A small multi-label image tagger, trained from scratch: widths [96, 192, 384].
Rows from block 2, named by matrix and row number. Rows with one number belong to one attention dimension. Each number is 128 + 32 x the weight over its row's rms, rounded and kept within 0 to 255. All counts start at 0. Numbers have three digits each. After the name is the row's rms in percent of the matrix's.
# q: window attention query (model.blocks.2.attn.q.weight, 192x192), inputs 64-127
# k: window attention key (model.blocks.2.attn.k.weight, 192x192), inputs 64-127
q.22 065:081108090185133105137192160136107112105164129083080083119105143110134173136130094141170108116069091185133115145143111161083144151161090133148155187108072119131133157098148079179175111099151099
q.23 073:100099151112123143140159127182102122100059145133119132061099150135117160141181100133138137123153128079120120093164115093125091101171158114131120120153129076147083141085157109112138197109153128
q.24 067:165097084174140138153141170139137130115183126107136106152179197116095056105099128163149119104106103157148129140114131150117121146113103138153163148118163157111167117171133124129137077175153082
q.25 076:141138117074099173117098166090191139151126126130154115160158161130135172126129069112115067142106125088097123141137135084134115076148129153126205140157162110141170121135088075110111085120113110
q.26 068:133147167131145113083137055111150126138113076132119160113093116136155150127099124084118145165167103145147101095127147150116086130118134086146093144149125143203117119107090155132126147115126143
q.27 063:090152149108147136140139151093141162123111114137122088160079148092117043082169136162114134111125141146139166155156072128183125152122117104140110135194112130080088146146093138119255155127148119
q.28 076:132112085095142098099131181107107142172149130124139162080073134132090161079141161144106095078123136115102116133144189148130122140137173125163180134142126151154122088158107131128078106200122157
q.29 083:112150125170165091177165102113104065099156116115136124185085094086144066165147194144121147121123140119176126150114096163145129151132179103138075119095091159130102128142080182139148097127147125
q.30 065:123200116046109106116063139120143164171085137159124136088150182112115114104048070138126166142121128122184170094104114130141196144058158164089125103146141102178141137157169140087177143168108082
q.31 077:118130104093094146081085168205178132132131142153163133095152128132129147140121087149114115077159102162088130116166090122103158127127155148151096158175129088162111094141153138099135169120118093
q.32 064:122185153144131067109107131138131095070115077131094116125096108171132145187162139132137178113118112145073099164108120108171144094127067064112135129146094152122081142069191188166141196081140205
q.33 068:175180165137140158081106165094140164102096130088137123125182180127134214119042079148148157132118100101081077116103167133146179067144094141141143170156155111157162112185131061137062162136128089
q.34 065:187122179141095173124096161137130132092098157138149159139180117169124163139189055137159110103151113098085113125146182111140144087093141123136154167114184138176131121144128115077125121133144104
q.35 069:122187140113112103181144025132122093096131149109145160139119140120101069142137115160102136139101164104137088132097104137139114079106157108124075150109115110160085149071135142142175139111116129
q.36 061:121110139067161100142108085073092097152153096134156136089094144121173091127068126144084140134158179178149091126130097119160174124120160101117149111105128180074116155075130145188228158138110125
q.37 066:137063104105098105108148140152177143134175092127135108096146153110169157133134086132160075074185143114098153144119074062091112153129115113136205152143124095156094154095160148077137092094132145
q.38 078:181085140126143170029068169128135188088158182083131141117137117125116171112127111133130132137087134137118141163125154115124171159098124135151180142128198196178162115157124136129069106139146173
q.39 062:161127166087104125189179106101064091154101117160134144095105117068109176178117105145101144168143120109169123163122145086052186157164129150148167148080161124114123182109150097138148085149113184
q.40 064:062136058101177091120179106152120096081161100105099113170118106145101127151174143140143101151137176154134146132122060161124084129143124107133101135080091126024106168107115144195178136104170107
q.41 076:109171086097154134089132134073193098202141100088113139128138130107130106107058170136063119122132102087084156103088144129126173146145140143160132155119107140103167092224159145135107088173115139
q.42 075:146158089076143170122094157105186208226086100114088115153126148137121138083059125079086155152146101111120145121127150154169148135159082141108125110156068122153103113145124134128105095189086109
q.43 064:177143143098133142064101171087129145114062110144086122109151087134112120114063063123153136179100129128106168103109107147121159116061155138107099135196174137124124131147093159118138151111124106
q.44 058:102087120155162112059108112065151160126186078150094127150125155145183158128107101141090144126159169144093073124156137069081128107101153168156169167150118163137139090165137166139100104122096127
q.45 075:143086143125090105025133114129186153110164127127132110133138121184116192083095147098107134071158165141160100143074175123142084156165091114114205110131143117189151125093146109139114096106137141
q.46 063:125118106131108150168103215131164153169119149118165146168100166118127109079102118157096131127127137133125140161139121126124092140120167121166147115131121156096165166167068128076156127158123077
q.47 079:159109092172125107050134176125172146102172178107098165126109090125121164084163089114168122080087122126075075112136138085103101122109103146130159179128171107118134166105170138126079115075148141
q.48 070:116158164133156127054103079121154170119105130103156152146068092170094132112062127102159140134139146140103137135175131085170130087065084130115120127108120140159131153105098155101164108103136117
q.49 066:125166178102147143181087119119059180101092157114171105124126142150083084157067094183196164156105125131102149101138051086148145105078146180135138115153176142118148090113173129105133038103116078
q.50 062:119101146108140176160118138080116173145126148096117080126090109090165145106174138087158095187086143051169096173133141132136101116133127129178090147163168203111110164167077160067090052094135129
q.51 071:099105115138155111028095175153176167151124110109138150122173107117126168094103112108102092114103101148108111101133213122138124148119149142115203137115175165178158116152149125135070117143144133
q.52 071:122155099111146132154108033105120156121152112146112131110099166141172154126092167080097112126161115078180131056145148131128155134116148115103064089117103086143092122095158169135146095123093156
q.53 069:147124109144111088105136108087158106124164112135056127134121144140139205134135079106121130069127147167093085170108164152129111114159105091147187178147152087153123071120210118189113145092139159
q.54 065:143108133169137107114183183116127107079156091132139159185114112171121160115203151133149127038141121122104161189122123106156094137184070114120167153133106111078106133148135144182140181116111164
q.55 061:150100092098126135096144094130157159136091115158121098088124177127173171144114077115138137120104118191106146120133145117126143120150177106161166108132127124186092121120144085142113110114137112
q.56 073:171117121157141109217154135124118079086190142089067142142143126099125184135185174084129092132124115121153126160111162127118161141161119074128154129065119144182100148149113120142104131098142204
q.57 072:150150105126109143113095165157177126076143134105154131189140144154143126101130134124115140086152161152098101127115139129136135105158092106133159147116188071112131096132173116123055077119146133
q.58 066:188100142132150137202152082113110155137083112179119159070075110167133165195073153065112152164095119117148118107125147114126161107139157147131083138126157137189151093192154133094101051133148156
q.59 063:125092091181155159074104176218148115108187150087126115150123109127163113128159153168126111126100122090154112110171110153139137080121133134122193120118065130158098123103116163158123120119151138
q.60 078:115111084118125087032114142150162114087186105098125187120116102137090148144176124138134123071127130181116100145115154071117073130146077112119158149147125134135124132128146117172071131113167191
q.61 057:123066175155119191132138150160087105150107195143130165170084101135146068126137121142197108147147127075101141133158153074143152087077168104134099179081163095097169184116113115073135127135147107
q.62 074:112149076130162096040117137127092118060179139088108141155117122157069167099133123100125126094085127164120106086140136099148116117130071144092152116093124144168117120092141161197043138115171193
q.63 058:153143093187104109139176054132174101145172128102068147091104100136192202109213129089123119195101123097141066107124177096125180163146083142132132120123115133161109148132142147144093125147161150
q.64 074:165179120093116105111156102076128128124129151114127141112135174151113100108126144103104123136144135146099162128106144097108145148144069129125128158139193073163148110168130107145120131171137120
q.65 083:135117108143136123079091153115118086169164087153141132146108095187094101124081144124114150115105176162133128064116090142120134151104119133122202087148115206095130144073072164102156144072126203
q.66 076:102086132146108129196168134172092120089128146152155121156102148095174132160159100136130132070136137143165099153133135170025059161140125078157141122133077084214150121114113086116176159143115115
q.67 073:126115119145131114194084039139173108158173094091125121162132082127138128191089167159160130155170119111160141133096090103080132111144143145113124126118132141102112146096152161167136136116147146
q.68 066:139130127132164178096118108082110124189135111070149162143113093112050076152061108168134154171152137089135173097178127134196172095110157147127106100110157103036100133080093202107125158127141134
k.22 067:145168112116100108181080137123057065141075150081130123165155124122166119177157205185143148129109122078104086065132119090097053157168161091131093133096138112091108123165086100120109134145138141
k.23 075:207149129086140178102068130163129165074156182129112122112143060175110138163209127165156167121147152095129111154121163104105153105087125140144168119133140165076142155091090112132058163077142169
k.24 071:135066143146112127118170161046109114155108097102126156130121112123170178131129150118101108085086109177129132149154121155187106174210144122134088147138134122114156075204056088144112124128129117
k.25 078:117173107120144065179118049134081111139092140110122160077162122152113128179103143184093148149067169110122147104106102135120135125087119121102149149158156113142165160095100100097111102133117142
k.26 069:139133124116138217177115108147145155163157175111126082122191117127081056149155116149163109154130153136147127167101177087131133122023115127120127152130137142173198122076181165115167089136149148
k.27 067:132096144145116227196147152106150156105163139121131087131158131133123183143119093078102098077164080146127112182096137099153157089140164178150128108112118106148137121132103080116129170064092148
k.28 075:158081116136091178137126138147095188223116089131115101154106120148126111128141151126058106164113126158136177141149146141139167099171186119159137168152072245066155148083104125116173117114135091
k.29 079:113114128141117147129151174133114154141182132151098135157109107134103121109180140120130043109142111127119108157107166151152081122147128137107100091120128075147087128154111126153081128147142186
k.30 067:127134112083135166146132112055142153097141064123093134102171164134153117095105098103111110130148117153075126117072126133124101159165156151108096097155181097165158109118149099143158069167108075
k.31 079:102084169065121168105123137165138149098117194119147109093118124104192171161143100095135195115143115124152106153191145120132109168108174085173142131161129148106174136104096119095195163088140060
k.32 072:129135114103125134122117130132119198111121111166153096074099068099180168114098110110152178167144149119141100140135134092145135116156160175141109143144132162109079138137132220137151173112172119
k.33 074:170141167144123082095089107134091138167118059067054171131145123177112111131068108087113175155103099166108178102168102214138162139125117154118158174139169187135168151138124081147124088137107077
k.34 073:146150117136157093129116105150128115040146188135114122095145069149130151127190134132103177122135125130134107112127095104084137099117067160152136144131114148100161141125105086112097149116142132
k.35 070:129141068091146155146109088164195133086140116172178138137159134123120130093149146118097154127179128109163130130096147097153120137106092124091105069102117020148127085147161101118124099131134196
k.36 069:139064120117114201081146196127187178090180108140153081108127102127121148118161120134105082088188139090124103203140179125148118163137185141147151122152130148127132169128134142093177144121112117
k.37 068:142108074139144074130199107146118124081110209129124055135144075093156129155160143109178173115155134101156132073081114142115103111125066112107119154119086182072107160131110142126114167125131156
k.38 074:162166151166123095157135101082042137191133141081079130145117138161106116153167125123105144219096124089097113091103116169112163113127084139139098175097110195119122173116063114169113178117134129
k.39 067:155137083172134109098118139118182166195135060107113115114177093161066071102149158052145120083109147100117164129120096133179098134151090091136094174130127130126103177112127134110073099162145137
k.40 072:141130133116095172122178163106143096145110132177156133109090168084140105114118130183117096150152115125186118146174104077130161116107133090139139033089130076137115095141208144145124188100107155
k.41 082:087121137162113096114153094123133120181121100125141143128110208102162116147067116138091101170081095180157149138183152157160173099163175135146133129117074204198136139116130142146133048140111090
k.42 085:125123214132132130128118087096109152217137063110125136138148159150099131189077107177105104136107116178122136153111146152158113162102139180159135135118145207150123158114154107178148019162146052
k.43 070:103068197096127181087105111133145222109095107105137151079161121129113150129121126137095132106155109136078134142143171129197164112087182102147165122146174092159170160111166124138173116138095157
k.44 065:117118167111110129154145165134122117181153175116162094136146211137131079116085117167163110211132141099134165149120140086101155090098125170134146133145079106167095118140145221148197161160138151
k.45 087:107131122126138059167152098143092116151141176122109113193108145100109088166113141139159181214068164124158135088173108129137148143095092067124128132136142168121132122176154124127161114134108179
k.46 071:105089109149115131130162095131130115106076152169105108149094158125187105085130115092127120083091128098166172115075112133088135162171133070110132142115079125048125105172123097110152186133118093
k.47 079:110183090170117062163137117123054073164137142152106195119110152097165104124077138160126217170110149084149124101173094090097180118114070111110112116086049158143088113106137169125125159165104181
k.48 070:082151133114135196142166088160181117126147175187135085064135135128123126132075076143138152178155150166129130149097138107087151120038104167111172042130128151153137115073151156132155133135094120
k.49 076:173074143099116146129125146183171164064138071168130081062193203114146188106127104105063152104159147144090120154121114149142138160163142144128111094146133059139200117114155062124147128124112093
k.50 066:138181105115120103175100161113107119134124070103148114091164141159061082123132173158154122085135093133121110123107143102150185116116085118132140151130083105183092170058135163106063107125177135
k.51 075:152135137142110130164161120123097152249175125112131140121146136162097097146124101124096152193093123128152151130172093147127173086104118111141149170108071205116182110115154133189188141118098100
k.52 071:146125151104105155077122096120160124154154166210145079118106116043083110125110103178146135209134125112134138131102144143113114111089133174103152142104096145099131097104197190136101107167109089
k.53 072:090147066150136052153082127138079147083117200100139159168136080114152121168152118113147187155117134106147133074178106102134124150139093068140114156134156121103171137148140158145138111100168188
k.54 072:102162090142141092098150123132111081100089167126076122143068111114139118176147122106195117185096135160159143130144075138132168089121130146117074121137092200110084155131131117170157120057154167
k.55 066:099042103087113132139134168113169119103180150185164065167158089097131130198145133132157114198135110075138114161216128085079108150098161081143176146118098131084148110108148126081189196155091115
k.56 072:161210119207132043103096117134082048159133116117124161187079098124110099160155185124132142144120154143142129116074104115089169120093109086160135113099117166116046116126150130125099140141153180
k.57 083:072165171125124059097137112138095139044097130124093159130059120152141146139100106116136195160108098182127107112108138139164135176109112117131174126158166186103165158213090115106122122105158116
k.58 067:123144101125131157078101109138155167157190099122135082138165123139085107100097163140103092145161107136091120144155177127139156122071187137132140117127120156197121145070145161130107107156145115
k.59 073:156139120172121110097152126098114099190084149144129129158082144157144092186047151181139110168135130117227122104154132138110207128108133126122101100113110155118085137135129132164120079159112138
k.60 083:122139114130116056169131161097103087163119222165130123172125108064150073101124076117158162206106140145180149086136109113123116118099103112104135137138143152130156091133101165187145118157113123
k.61 075:141138128147139131124098144142129104062118168123169090084163102134149165127197121113112128093147139121066091093137114101076186102150123188122136136116107088157141175122066163088065173119135138
k.62 078:108173161118110103134134138127076102168094101146116157118048183121176133158088122109120144219109165115149158135145110148125189126101115155106113139088049177141109104154120199164153128098111165
k.63 068:120221116160130059143128090065092099130122136116100119159107119086113043126121110146198174167134155118187176055107110140087154101080094124133079144130117129147105094167163150165079056150162196
k.64 089:127122071128125147131154134090148127126094156103113161077180149184119118111174100095093152111144142126080113144144128142148157077153087073135112163126144106109136105122129110169115101116106168
k.65 101:135104171130120144138157173140118114138130115095207104167075141133093166163097136153163113142098088130187135129137124094132121189092167151140150073132166124082099146156118117082165222128139100
k.66 086:138104107095112102163094085134151156166149086198137126126155154119148089122095183151117142152149160130182138103160140105093079162119143129183108129111112107183140079121125110140168069138107129
k.67 082:092142104157127133144102064055114128186142086132140110191092122142136162153121178140145077139113139084162137121108149118076078184129127175155115156125079117178106127114105148121114166148130169
k.68 081:169156162111133141135125094091131091158089099094121086166049087144137143146171123136136106219094110151143170081058136143119142136165162130101146140102130144083133140142092135074162254132175154